{"num_classes": 2, "encoder_width": 160, "shampoo_beta": 0.95, "one_sided": false, "adamw_lr_other_params": 0.00093, "batch_size": 256}
Rows from block 7 of the encoder of a small segmentation model, named by matrix and row number. Rows with one number belong to one neuron. Each number is 128 + 24 x the weight over its row's rms, rounded and kept within 0 to 255. All counts start at 0. Numbers have three digits each. After the name is the row's rms in percent of the matrix's.
After each neuron's rows are labels from the 100 images, of 14848, where the neuron reaches its largest size: "strongest on" is what is common among them. Only what is clearly more common there than usual is listed. The data: rosettes with rotational symmetry. In brackets: how many of the 100.
# gate: MLP gate (encoder.blocks.7.mlp.gate.weight, 416x160), inputs 0-159
# fc1: MLP up (encoder.blocks.7.mlp.fc1.weight, 416x160), inputs 0-159
# fc2: MLP down (encoder.blocks.7.mlp.fc2.weight, 160x416, transposed), outputs 0-159

gate.164 093:117086134140116149172153096128136108124090187134108167144133109113167118109127086140091122179130128090149157128122117106126086129116151123112130148112100156127128181132126186148127107115117149166132158191110136167191137167111145106121183110154091151134129143100149095100107111117117115088139116128126120132134148130121091134109117108102112137108141135156085143161144111110100133141099132114098113147095140169115130101112144115165129124093139101103100111170129138130097146131143103
fc1.164 089:152119126150122100141091140104139119124124177144151168107149109130158141116114097147107095171133109089137149155155139132143078159165164129126130136149104140128130189084081156076137145089102146142117181139114119076164143151138126101149137135124088150135119121118159100117116115133120127135139117156090125111130088120137112119105088135088092127063148123120076102154094140095137150117116128117106120109114144133132096101151125112166124107111146091125102119180127114164142123127123115
fc2.164 095:174144113138160114157076105130147110084172105126129083119108130155099126114127135174148162105117092117123114093091142153134130161095113099148114078140102142103127148164068148137131114127119101171105167166122133126156099121166152111118179148143124131121099152128141124151121081128109142131142093123154142145097107101144114130127112142166161137131141105055103134120090133124098129138138108161145143129163133140104171123117118145125105159102113146119121147174129137159113166135118105
strongest on: vivid (49)

gate.274 104:132141070161130147150087147124115161133110108123110125159154121113169129118107076128135155102151164133127104121107140138115134164116126120124136111133120129170161101120162136129127118105130131095154139134117106097182112152107092152070129139099119133166147145155086076129155142151090095117134135118191079104120134152130124087106114118112138183159151117119130145145143108143107121117119202101099138105142173154152139133118122143122140127092129115146164104128175146133099150116102126
fc1.274 108:166101103167097154180133082125181122155132138134082148142146115075096105114179154132105075133140117144059114131088181105124127105098107077122105105113121128104142169152120107149156135159140131122139170124153141151146120121176131135097154106091149152133131100134145129095078140095156078111104135113144136116152091146139106117144125139108132112117132130154117116142107107118115142121154142130104150124127097133131116107096125142141126124127121123118127115131131138164174088161107155
fc2.274 110:104115170110147109126164114130144119086106103123131148156128071184113118192093145128127146153122127134175147092136126102139143098141117138156120117103111138130110144093162153137141170122095124128138084144116126133150112113135080115162120127121173100140163101132094110158102176156092124129158092152088137124130115142106126135153135161131103141139091146130161093104098142127128118120133084100140128096114121113119137112165130100162101130119135174105080135134104123117099194132112100
strongest on: pastel (55); vivid (39)

gate.19 114:126157115099153112119119107111158176123168144104122113124118134147137132144112129141138122102098112089109145136119122105166125110126151124172112102109127186135116134100124148153138136156104103077093084111116079151179104117166173103186134129120149103134111124119130161125122163141179133091131120121099108174113107118115103108087096071149129140164144110124126131105113089128193127141148111123132168103160085136142130115131094142101125138150129157142152150142144128102099138140163106
fc1.19 115:096156110121141133139129165124134107138132131126137136126170112132152118090147165128104130127148168152182114167127107122132124150141092100089138154121177108134103110196112099138121123121123156158188116098136164145097130145156138130129147153138115124134120165131152163136058119105148136093118103106156134099133149112107121131146131149086152102129153154119134112130118135092065096133136130110086088124157143118154090132128152091166145153088113106124119118123167126143116087147091159
fc2.19 103:107119121120124107093137134129115146129163112124121143189162125137154113114141102149167095135140145082117100121160171149140139134146121138074171165145075152121145125139132156132106132144153107159112112138115120131123113148140142126164166133134162160136152134082143078127149111120111093134111137119147155177170142134139133060156099127117131153142155145094157176151114114131149119170141168147108122144122069120128128142152140140096137121077124162151144127116148183089103134124133149
strongest on: dark (39)

gate.102 106:080195119156129120104158138135096110138135159134140127069161101133138121104090139104140098100130127104151121103096138088163126105119119142117107135162130152129153108127098122136103136148156144119160080151179129093137167120135123135122106092115072131147151090146108148107106157159108143131112135118112120100103121130062121136099066127109147123129167162141101088081136110130157139125135149102123136132122142147103087110154131117150141141129098136126139099117153150120078120177131138
fc1.102 100:129090161100164136140141131110114147116122131155154118128129128148089108111157112158094120148110143119136116125083167145073114116097128116170147140132134117097158126141140133083120154159144151111121143125103158125075119125156148150158133162179124121156134090145195107142152118130140124119148134138119161132165105076142136132122136137136140088120147132143152169102125162115123135095150083097189117165120121126179110124125107165169142142138149134151101125105123118095152136054112125
fc2.102 100:144102109147159152130150122113161077168156090087111160120119131151118128177096158110114151122146126142198135124138196074141106128117088174104095089112124139112126104127128087104088150113112115126132112087146110172122121079097119092136126117100150090117133137086161127150145106110154099085127124129120106132166119132129125157125138134120165145106126141138116144126156122123130088123101111153138123104141139115113151127171139083182123146130130139131116143137106157133123142116097169
strongest on: dark (35); vivid (33)

gate.181 097:175082165149126138119105145163120129114124123157080125106167102145115088169106169122138145129113188103155134139117127132126127089129107135079153131110165127146135157124135198159120099090156072131140152115138127112104125062191128112133086155128157116130142159126123134089134077125138134103178141132146111156144156112132143148101101127157139134093102145113122096152149097120146114130093125091142125126113146103121127122131116159127150094130114152113126087127136110126138100146123129
fc1.181 108:140135128156155113118118131078165144105109112126094120096128141077102162130146134160146090095090106154092107127104134138114102137140129126098128155142061122110152123106155152113086103133099122138150159104153126128093104099078145146114117114124085126164101108153110126146167085129141148152116110121109115066112107113141140154153144094160123168156105119152117166128095105113150099106148086096165128104143146122120112164118153138157169101120153151106150138140121150155115160100137138
fc2.181 101:140103159150146135154157091130122157118112151133124140160141130132112067138171127133089174097103138135126143115141164150146064097134155134118125092117137121143128141136140130147068110146105135111142128138158129145152103154176131123121137152107146099107112109129119153043075104090098112083099142100119179098090103110093133087118144127150119128132157125139144136167129128119103101110124114118166088146093128116154156099130123111139127135136125131113140139121159064129135137140098136
strongest on: dark (42)

gate.358 101:136149134162143140128158147134063134092141167133138110180155142109123101148114132122115155120122212143075147083140139157119119122122157102127155120161125125137113160127098139120102125118178142141146143143107151149096166164153138139100113128130123106155161111149128135139108143133136153152091091129143151136111156132100106115125117116119146107104176102136116134130135166135086106117111134075122115138115165119133153139148122137154139147163141101094152147138150050079166132138164114
fc1.358 105:121115120147120129104128096151109086134143151127148119117176121139142097167123143101132111104141146126098168101124152138073144142143155162093132123110093151162133174097143097122092088123111140127090123151092133098142134115143128157144146130118142077081114130155166109117141121098147129132146110130114155158143157137143138129160138135160098156106139114104095126154109163092091105091130093158134154119129108123158170120174095143106146127125124143152159083103168097110107164168105084
fc2.358 107:114124119110100126127138102100094143124124095097121162130111091092108116146150102144128121144095149131131147062093059170138143146140158120151170109132147121078107099121130145145134081116146122079140087124171159090134129131100148151121143138172092156144088089135099144102082152163092166117123126097081103133080088119115150164147148084130164104119124110114096105139134121156110130117149142107129152111131128120116122111159132128153150121117102130158109123122141138148149120140137142
strongest on: three-fold (33)

gate.59 090:149137101114121170154120169118142164108129141114107097191134149119135149121195111125086113080131128124111145108155138146149155133125139078161116126136152148137139123146096099144119170140133096147151122156078125104112138112065125138132096122074133156168147083104128167100156120111089169105136139145149127162079152115114125123096109092135151150141114113095154136144111111134115157122106135101180142125083092119139131129131134074123142100136140116121166141135144133152131140105129129
fc1.59 095:151119167114087163118146150127123113136139103161133150179102137138112130151128147104115120089102125106149130108139109181178137099094139123146123135143119117144193146127129115129132123141174142135102154133176108162158133150137109155115122148108166126078116093153098141111120136136108074108173111073175110093137118122127094126153116171108128135111172125104148078114125116164094120143123119115149075112166116140106133150128113128139110133078081157124144148123104150119137114142128139
fc2.59 102:158113116114164128124103128127128098159123084135122138125124139126131120109113170145158092154141121129165141135120118105138125093130131144173120152117127104087122115085104114115162175095150124133100139119093097176084125075137138123104104132086099173140129178107134086114145099134154126141090133136095108152153165158156140134172124130125108131114146161129140135111177130119123121136106103148107107168157091069126129155153135149138176132163162122136186130101097156105154147120114141
strongest on: cool (56)

gate.398 089:177140160123123130138122109099137109144142114129113139152185146136131133069120117165099136147085074111130096117159084122184120126123146112075103143129170140162133144156071143169148137136136099125114147103149068099119132123166088162106122092081146148152138114102149106113121105151108151107137145168108133105129163166141136111138139128149151154155116110108103134121108123133113138151126128108134124119135144118154150133130091165139068123093129118103080153150150137125147138103102128
fc1.398 086:132075118150114114117131083158163154169116116147115127131145161127120123130129144119112159141131141119094103147131127179187124142140150156156113097130139145174152112149089146153125136144071076130118154112166070154109120143115138129193130121074146121123126160125115127128120095111152136156141116134159103117129091137133161136128059157120125107094157095136112125128127131094118163143166101180128113116163147111120136125120112157125100136116118114116114142108171127165102138134091099
fc2.398 095:156075138085166123122142131107138156132150087102123132133096138126146132148128130085145147127094148147157154109121122126097129121126096119096130105149068164140129134158121146128171125151108079112144149084107123141151107091136129096127103148070151126138076142085142093139140124165146125094095092126097126127139125179117144151163150130100127148150140120139131131136146096093115062100117118097128127108140149105168112150142093182101157102107116103105163129119139111140129117166133132
strongest on: warm (45)

gate.100 100:124115108084128118122135118120142154119133082171138119123116207126091104152156123135101113089140111138111111136167139165094102144132138184122128141157114144152167087146124108177098167151144086163119125110158099120149123137129137155118148074158142151113157137125132127182117099133115141142129119123117140110144127102110109100129151098189182125112068106080112111145156140137124167138117151117120159134117125125158114106092145105114141113106145115169108126122132100119137139165151124
fc1.100 102:131159148152112132163130097133120124134126137120110162119156030133158168133162122088133121129100163115121121106123098123152162098156123168135152092125112123106121143104117110063123088114131166078142086132139101132131128113081117077083162153080108107108115123106146136108131114155156137142114128152130111149125135176138122087120113120105094149121116145158133125122171105164167146119153131137130133155138100143084157117127143141141128127162117124086167134129117125149106140144157144
fc2.100 108:155152106127115159124114121106109117114127148182092118121152180136144169133111100161155092155095102148160129109123146154125129144156169132143079131129203126100094104174141131122126057132109150143144099140123113116104106097124114121115102107114150115098105130120127097123118133164119134148154105121141117130105146119126141132171101088132113120144137143156128113138092084136096161109174152089081120099132130122132098114127090119110121105120136105171100121163120189158117151111135134
strongest on: dark (40)

gate.408 103:107126158087148132113114117067148146125082116115122124152106153158161144187164149121160188122148140069138094106102136155132140085106153094171104164156084136124116144103110111104135143113112116172116094076161135157137103088129141097123131163136143132113126129138096134154133139137086100114161102124108119106116129139116119151127159138128162093159140143106152159155108129115124167095147160128155135123159146150150128116117118128143131120142122135151078120148112106134106130105153077
fc1.408 096:119151142133102149156157113138117118133155167130089182123146119104127163106107099137126092097105090153125125118123123097132115133118099146095100107105146117140115100137143140154139091117147183088139132116087123116140166123149107125115112134193106110165140104132153103165149118123129117140099120132160145115139086135144138141146116129134074178144120116163084101095161122171128120099077113121127110171128095106105146117125109119113104152101127120108166117128093161090145125136102197
fc2.408 100:159139127138084138105090134136185139099145159122117129100118136182147127172117126157159121150117122110113135160111146103152161133102126124090108176092147165133124113178103106083125127128110174119083117116115102111138163142121152097118137155160105102111141168113136099152124126135116133118143102126152080138115137142165154131135130153114166129175123135088134149121121135075138126137125165143145145112126078188169128168118165102129114111131129130148141146145116101177147122126177121
strongest on: grey (43); cool (43); three-fold (29)

gate.109 111:156128138120119136122121119106175142144131165122120163193132121134147144134117115161094127147179108138134120163147144127123093126135156081058118120130077124111138125136089105134095153126144118134122160143149134136126100133101117105153139132125186140119169103116116141102116113127135151104141135172126133169154157155097144127148130128130143166144106102133136117157072102151162147069125121094168154093108122137144166155141073114145114127085135121137084144115158089089144122133116148
fc1.109 111:124133198133143150151104135104108153144093135110103100095148154103094167122149114117137116191151118083135154143105144120144110118139133098112135116127095131172171165109141146111151145160132149092084084081150135138100110101122151121126117127161158122155162113129154141113105166119100154099155106099124126103160148141140142180137112123129129121100147127097102150098159093153149130130114105154129164134145097172106183087139155115144107114117153143119112133137121121097139088127101103
fc2.109 099:150139181119138110099116090115120168156175130118190090136109101105150097086158135108180140134134101136115125111138127136132146138102075152148130144171143160147129151126125148123109147143120133145127114112139129097116146084128148137150114096126116140086148112127114141089142118133142106148121139154155123167137102126118098154140123129169143105144164095100126161188123118112146095141117125176129091161157150144148104077123148169126171151137118119126103128149141114168107180091167120
strongest on: warm (41)

gate.301 103:093146112133154105137157161133160122148119111146093128150108139116110184155137128138122151107144150116103148126082125104128148176123129112147099147089146164104134112129085113095166125150137118148122129110115154098139156105148125102135125137127115132082201089139099103149130143144123116143110137131141179137086130092134111150142157128125127081153123127150183124091096099136136155126114162164166123151073161129138166173078137144112137138175151123165140128169115114150132141123113120
fc1.301 094:080139135144131131146134088088140118114088124158125151122087125137116122150161148104132146148153174140145109124158112166139132123161112157131169135086115155111144116146088120123134131194092111124178123113129138130131141126133102150147122128113130114139171061124070147131137143128135110158093150177114159150097178109114118158104093126129123085144125128136133100106112134126134133111135097135091135116144112101161097091088137177114084102143121131149132124106178160137087129107097128
fc2.301 106:134118136086148192107113119070126117104129087123114185136154144150083132110119147163164103102135131160121168135098088140138096113124104096154120112139122120121128112117112186145152134113142106125144131115154137102106117144140078113110147135150123166129165129111146160103111085134130124132111123197125130131159103097125161135160131140122087105094098120098125112175128120063105115143109121142105133140169106107131117118106105125150132159174125142149118114137151155126091157116115170
strongest on: cool (37); vivid (34)

gate.294 101:173116142130138145110122134156131153087113118148128173120100143113156156146107112110144123096070145118118104169096172133117144133128111123109124099103153139133112090144074128107094130103123158156090115123133165136127116125129085134115128137155107131134158111160148140121143141120145120139150122131159115232108103148126149083167097127113102143136122131165114156110101090158104156144126136121181129093090176159123125100122084119135116141149135119102157112125139160152109125114148168
fc1.294 102:101120103167117156103141150116113142121118127153128130142106109134160174133113111137134129125097143130125099114103158129119122111114111068129097131094128119114080083113078141110112124111105147170099122113152106120117096096112098158116153112142130126154158125120108146170162096142140158142152106103142114206108154117107136163127092136124140171102147201149151140114134111123137144107188146110128116142082164116125155163109115136150119164118125168112154127119122159167130144170104142
fc2.294 102:144130152096128134123139136114103131093104132107103063141097141106112126144143122158158140137160125123121156107141132089140156099141102099138176126090154172137115126106174196107123130156100095140106133113167109134073119158174106108136169114162158097117155114121091169156132154122133149141103102101110081104139158168165137143135130152137108104140105143139115145148138113135143153087119126100120130149094086148099143135121141091122106137134127160124155172136113087151112093128111136
strongest on: warm (37)

gate.303 100:088111152171117085141125140126133136136166104085124109102115089111108127095092144128141154155170108150148099140114148128159122119129146140125128102154136144121162156141095110137111125110168145166148126105139124132173112100107159137096114135107134147174136127121119119104089115136144160162156069086148112113136127128089167162156130109134123122122106124129149131139083160138160163169160130177082113115118129101104107141123128119111126136120131101105142140162059123148059091127145131
fc1.303 102:093139145092163136123160136137104149138150137087117088122126143133090137075137119140147108121094146107088094146103118130101142106111128125161125123123167140119113126141151125087127061112093109163152159100155100136103121133106121121147157173105135112150127100121155154140124133151109072092102132145127126131090115126150140143123179144156112153133151186158129114088137132145128149137165139096142133106151154108158156101159086084118075147160117154140148126142120170095128132145160144
fc2.303 102:144147073126156132113136149132141101125117111085119107149119158114089135153175140119105128154140171101145121093102148131137112130164107084129115154128161137137085167148161127114116122139095104151100082124167101102143106120132165197112113155122149100104159106136175135097134113114133120104132097114093149129112093113135150113083143112145097133105129104123142134108121135089096104129143170114142152103136089117177145113132121152165093089106130144151101141153144145085101142084134126
strongest on: dark (45)

gate.344 093:121154170122131121096130114147143140154151069091125120135134133126112141159097191140094158127124104118168135127104094172124097112147104106133127096089091140184112113155126154158123114120110156114101143102111180147139122145115122175092107067105151156124131084093093120127120135118123118173159154119155125155131143119151160106081111136134167113143128125111150112160111124102177126121124123137167135113151124122104117090078147104119130155106111118151091105118124107153103127152146116
fc1.344 094:130134074121111147155150133103090181076121150108136133140148081166149142130115094130123135138135134131162159120158133087117182163138125152118159108160148154081142117147136145063134144115121100130149108152070098122146094125126112103178115161114086117164135171147192117096164106127103131125127090104108123129132137128111127137144115130110104128123107109172113173136135140137135120171128110136129073136140139113120134159115164139117172128143135107091142124131125156111118120117118158
fc2.344 093:135144160131117178089108146117152165122166179122107112123132126089121099123133100134105098149085123160122132172139110159108086107121169123133135142124171174115124083136123133107148144141112124152107129097101152113111137097168123093134167137148122163144163138137138114154142133140149177143139163146158128112058142094120116122147112160130178158153156093130079109145159158157136155095115134122131117081097114148130094123133102113141110109129127131110126111113091120130092134080128140
strongest on: grey (50); cool (41)

gate.68 093:161127148113129126066095147123110164059136110097158159125152102140105145156112129115130151126149169139157114120169162136105147125123158122123112122123183122118106151187143133149170143151128119135135152103151103131120143144090129115168120164120191113116114123093147088137114074091130136114159104143156146137137187130098155125111132133136129147119117155110136141117123107202132144115132126139157094148133178103139143192143132109100126117116119152128144100124122118106142135138103132
fc1.68 090:070069129149157148095145129128151100113064141143105093120124155135150096133150144135118141132121099123157140130106138126115099142140113085120140125140123193160125094083116116134097138149103185137118063149108129136160138116175148130109122147153089124124106114170134119133141101139110113186158139117097137129152124133114130162113115121128146130137111102133151112103174113108128127136118142072056131122113118142122103143134129135153133116142114147097109099131095168145146146119183145
fc2.68 092:085132121101169127121094177149154109111107118123153137120111168122110120159117150126151129180103103124116114174138161183111139134157141169153123164123178119118097170086121065137158105108116139137132126119168114135166133132127088122196184133109122104157157144140123138095175119140093113115129131094174128096138117140083110122132128110158108152137110129101113147152117145128142122133114083138128142154102130099112131175112113098138124126154144152140163091141136119120136145109132136
strongest on: pastel (49)

gate.61 106:120101151146141105143101118141098179123120143177105110189118123105127141115090128139166116126141126160131104152111113092158080140126164154142141113160133134137142105117133143118097148146116143164112106151097128150120129095134160102135132103104115142119121083126133105153139157172164120100147122121184138111141170088129124180136181127140114093103128174156153138138150133119122154099126105116126163139090115097101156129096125179145141153148098105121077134093136128177105115115154153
fc1.61 108:116108144139092105107132137130148126099110114167137092147107098135129150127113114180167150128117114144130125127110130149158081142150135143121140135129116125108141115120145113155086144146135178159152093142106084167151139129142179126160103118073105143109138122136105101176133131194160120150127121129134153066149143099111101148154172144110120080109117138165156142148148139119103157085122077107135162149119123101138130130108127152162143167161106104117109127111145136151072134095135139
fc2.61 110:120112137147127173098157151146128107141128125103105131131072152107153152088132122112159119087149119105121156147121131122140112115138134128112092137152116073129105118149136146135128124117066136128083174099104143132161098129110163147128112099058155115150110152171061095149103130095117122119110136153181139106139132146129133089131133135102108127128115167164163154122172127140098120098135129128129119118129090154116106129116118190065130106124131142124090126106153116096136137127137159
strongest on: warm (32)

gate.146 105:154112133109092127145142145134122168121119117150148139089162108101134120123138152143154153121137094070140148133163148121126090127114094142112156107131121101139127139123097145097123107132156163138103152145108145138091131143120130106138140150126134121094143174134189111147159123110154125122116143134126120132119090139076113160111100117109112088110110063153152145163128094107114079161083050088162111139107108154162115152164145100147125098082090123166128143149118129143143108126131129
fc1.146 104:109148102096105123109117140149104097141140153144105116149102125158165201123090129107120114150131158135152129141098123094129122128135158093116137147151174127147112123102128122191133143103114107128135145136150116125194162092108086118113089119182132157143131120091099103087122118148162109132098129112130112124123155097134136088153108138136089168143123164115097115127129185103141186121160132148084124120158133117131106122082145121157157145150153125103140110157148120117132103151157124
fc2.146 103:130127063138183130126090107126109156076124109129120173127132136103122140136158140127122146115152119090133123127097138154118095134097126145116109112093127142153131130177054134120170137105154130105124131104136130114129142153138099123134125121152144126133104115150119090139090138105111158171121097116089112138116142159145119136139115080095163166156109143136141114121112100160125150099120045128141135110147110124182180162148149129115118136116146108130119130146096128134201151107118107
strongest on: grey (44)

gate.349 118:163134154136113204124122119125135109164159081131161107107094133112143097155143133121145130123145144152103155152112108142113155115106106167100129137124123174163139085153113107140102154143128116149140153129128135143180143120103173116121102115119131112127127065136123151098099113148173127146194115120142136108119139099124104124141119115127156120119160100066153138102092120113161158061126149078086152146156125112116138149153107136139103132143157154132119122104104164100145137150130121
fc1.349 115:132153144088104118125124085103121159126151122130114159081142116129130167129145121154125091121137148179065125137121136112125127125161093084127130110143162115134142130121136153086182117159133171130119120152099097113088159124130122144119170101110113099138093106126106134103109154070125164110136120110174114112133104196150141141086115159106145123137118150095127097089142118131120114103145099120117133098093126106133138176187098122117133102138094117106134092079127124120109121122142152
fc2.349 112:123132128117137083124103118150140103091141108157172144151099098144148136149176106182151095148187134154145094143107114135129111145117165140096138170144116169101128119125130129145133136168085101141126128152093135120131099158103164135122139136128109125152126104107126103131125131112124155145156150171129105139120139115117113107135167169115121112147144090143156164134139102161119069129126132091144146148158101117108096155093184130092108130164171154151129108126108146123145107109198109
strongest on: cool (45)

gate.17 083:111098128167118114125106122128116143088104130100085125179091055099123118093111154146128115149135087128141096144119158092142148097114134155163105129101095127098132126163150145127134157156130134149144156152180135157124141137129073148118130194069128140154147128130090120119160147146132129134120156117141123112133144139120158159106109117093160151133123138109129100101137139095114119131113150096118166124121113092148116123153143121131124085119110106152151139124098168044148124149129109
fc1.17 086:125152092142110108163161122119120148132152167113080153123073123108090117102129120129101152158114160159133121093117110136130144097119127171168111178140109161149128110111130120119124155160141139178098160142089169134171135106167121156178129146092136099118138134125121115125136143151130090136134109146094167124126160153089105135116125105136117167179103157117133123102136171119132115120101124124135099113065079148112112128150132112124162113125138129118143163114117134105084164150171115
fc2.17 089:147151125136146129148139112086146119140085109117085156128110135180145128132074160152103153146087118117120140156121138165130097107138200110107101121142119158146125135182167133141148132103106144145105123075074119104144167130101116100121125125123139164119144119096093162144149140154127138131139146129092085141124142134161135132155141095140125131143123087166141134102110144163120109150147156108131128135170117135128144127117120178133123146145119065121140120147112106069157080147166125
strongest on: cool (43); vivid (34)

gate.314 099:139116137176096112122150134104103149084118121124160100077146115100116124117153111089133153093096139150130121095158149153117123111106131141108109131103161097139134106144106094104159117170145164091070118137146136115166125139124128106142095132083143131143170117132112097176113125096155145160155119147113103144165123160137142176096127130124113111093146108121139181179158164122134149154146109117150131117156146128102126139151138126111113104090144164134121124115076167166109141162103100
fc1.314 104:098151130089146169134091142145136134150126161136123145121140133154073139155109092104160127115119099135123137131090098112095181156146103098135146121156079121098160158115142137107095130137140112130146158083116135106161161140146110142090150149149137122159142119119110117125144147112119110122096106172133147120073127150099163137108159111107122100127145121154109104026111146169098147110121158152114133114132123111158144126148136113096158129121153126186114138130097122111157100141142108
fc2.314 099:125085075143133177151105127149146129147109094101130133143168139099130131125121127108137138176135139166153122126103118098126099153108154138093166102101090131150155114138094158128114122103112147176146117129078158161125134119141141125142133110098100126136113102125139112141120114159120095146130141127135168127111128129095146111088112162057091106137161147141135193118179103116126146104127111102133162184103125143105120107133147150099144136079162131126104135133120161128105134184157139
strongest on: warm (35)

gate.202 096:142125122135140190124122104116120110123143119101170174115105101174181077162123109086129096108156143148153125120131158126160156116112109121101128170119131111128131134116126151139112111127146122153127153121079112137160109109140145125123131123111155148049132125134113100137140134180146144098148175089110069121123151107154124136134139112115110149165120138094111123140173131107191136107171185122118130137116181169110113136129116158123164118155126137166135120146121150126140109128130114
fc1.202 103:081104113166114148178099121142131084101123125117122145124115137104175143079140156122122107112137136123102150124120114118071102137099083112103110111101135127133115129146130138090129153137152148170136116122093154101091109129130150190154129137198146081146166108137115087119165143095124100083100113142109129131139131125151101150134105164155131130130123080157141113134167113102131162161117144163158130138199151117095131132124141156108118117112155106127152123138136157128133127107132159
fc2.202 094:143095170145097096103108086110100134140140120104115134162111149152129123128140150141146117128132113118115131127109130142151114119152145141122111159120147112120121117166122137096199109109161081122121123142094125146124099088125166150163117109140113082083136165155089157126130179161169110136100128119093146107129101166145148089089144102126118154140090134080141095125152120126147131164142128150140124152109077154098135140143129163167165093107160116105167155144143101133093110093108139
strongest on: grey (67)

gate.359 119:146139129111085125130119138140145108114146152153158112154132141143082145145114123126177131122124162167151131101151128128141155115097153153121141125128097082116081119088135103189153087140090142124119117119160140156096161068138141157143135135097132130142117117103148148111116133101158142105126161125148156144151133125149149151146175122127156126088090183178136152140117162121167143164138112126137122153114150111090113153093100149117076145108086154091131120116151115121099164130136088
fc1.359 114:129148103140110105142147122127136181144135110121073158153167105117135163172104118150148088125154114131149142082167161120100176146097101136150127155145073117139110110138168117133149128090089130104130172111125122107137143128095128123126110112181113128117132149124143096146164055127132127157096128131111104119130166156132164110086077105109118126118130148126123116109169150163144106132119184160130135112101140128132130125112124127132142119167151194161127144143124144106124107130094132
fc2.359 106:106096130155129134129118108145143150156152120158168121103150121139151148155094180137169163123130140170127150073152120114102093132134183150147151130118121180105148119125125101117103088117134124159117132156122147120140143160089103117135125128161135140159141147123159124148107139132077130088127102126089117146124117125163139144127084145103084114152148184123108153063153133102127124097138138132093134151124117130140138104100111152202128141152125099117122130120073119155107170113114148
strongest on: warm (40); three-fold (32)

gate.279 099:145132151177112174115083125134118089132134127144182135142146146151123126158183120137111112141117133136123122155087104166075125142143121125134106112095124177124096122177111138169145116128116095096106107154090127089139143157138159073120119081144146121147134178095155105085144096093119127151135115156115148124115123111106082102130129120107107124143138147140109139172109102106125112135180163105138078097133147146114143155108145118134088130123154103129159126117090126116148133156116150
fc1.279 096:176142117122123091127078163124123086117135089115141081093153064107128110154161140118158114129062151072148109136109133133144113123135115151112146147102153132102141108152133102103107149139126103137146153143124082144106124143117161145148133159103126112134155122140120159123126179079171134150160106162133085125103133114119117122102111130135133148098071183145094152117099127143091119109094129102177089111123127138112119123097164129163098117113112121130114125128138150117125125125128167
fc2.279 097:141133111107137085166094099091104148070122110120141154113129158131086121114094121138131138154131113127133129148093115123091146118092103122163127127122141177121110126105136144127168184162127140090137127072132146095157165120161134151150147140146133117108120098081134104162154085136123138145109114150124129082097155140158161141146134152140189121168092120136144123110097099122116099133152157101129140142129114136152140096113150149162099139134112134130132089122090100167136162067129114
strongest on: dark (43)

gate.351 083:117120108089112078170143144156117135105125128131133119075052113111176163184179122120141110133132108132123132149107132122170113148128091158162127114166139141111127136125132155077092102163141119092129141125143097135138121157138123157128090127170144129163129129104125161135131161154145130103118142119100113103055135160121126118108135118178085154118134163109111136126149133135121137106125111090113100153138095117153140143110138113128073170131114128155120104123119160097132106162155121
fc1.351 092:137138122172132095137131140087155135159152131136127138121179089084153135137122118145161182173175154110124155125114123085145168160126165099113163132151157138105119141115170119113101121134162125091100175121142116153146146109094148099149113117148128115060120129134144098137053107167141111133124110092110126155131153103129114100120127142127103160123139145126130120108147120124130129113076137109148172151103114100125133134141083123126133151106106135121120176118113088090097139121117097
fc2.351 084:113175158139188179165142123153127126166147136108116112098082158113119099117143093095102120174106128126123139111148161124128144104123143127101119148114114106145130143125172145132126145107115133135078120130131126151108126101123126135126153132131097131101147130083112155118168145101114102090141148154117127109128115141158108147152156103112102096108120133084175128107063147130144123130124121117154152112160103150143136142126124095091137057105194169134137131162128135159189152124128132
strongest on: vivid (52)

gate.215 101:111143119099107113068107203123127124097089103142172136113083132132138056122110150169174099131101124126160116162113110143126123135092149102133123138146116127087106128156134099146100140155103134160116131082138141114138124114109140146120120130128097138141173111162133154110136133139117150155133121150126171118118122089126108106138178116163135158164165126130120093124155140127081082114125134139105107120123127154131095135136110143143135114150118135177133127183190149111141111159119148
fc1.215 103:089161113130118116090145098138071097106134132137129136122156127113150090124159138173067115091098098119065138120134117126106136113077146067097130109156116172096157130136105108123145133115120137124149092145138124154121108142121137103112143092162108117100110149128139154111143117149141126164099134160137100117119073153132129141140132088127146149137150145159125099091136155119147103161123171139105135146162140142131144148124124151069149131116107114137098146168092144103124101080166129
fc2.215 100:133117134135174131128095112113134149101153090123147139129105124121166135136116174111152122110144104125118141146129089212109171148139160111076171146121115107115172116132108107124121106152112136136146172126079112079138128101137103144130129128123168135176129134101138118134122163165102098127102167108142129171112191122134086099129149143121105112181125058161136130120116145111108104145121148129119138172123113117126133133120151158128112138106113141110126150117137101108100182148110115
strongest on: warm (49)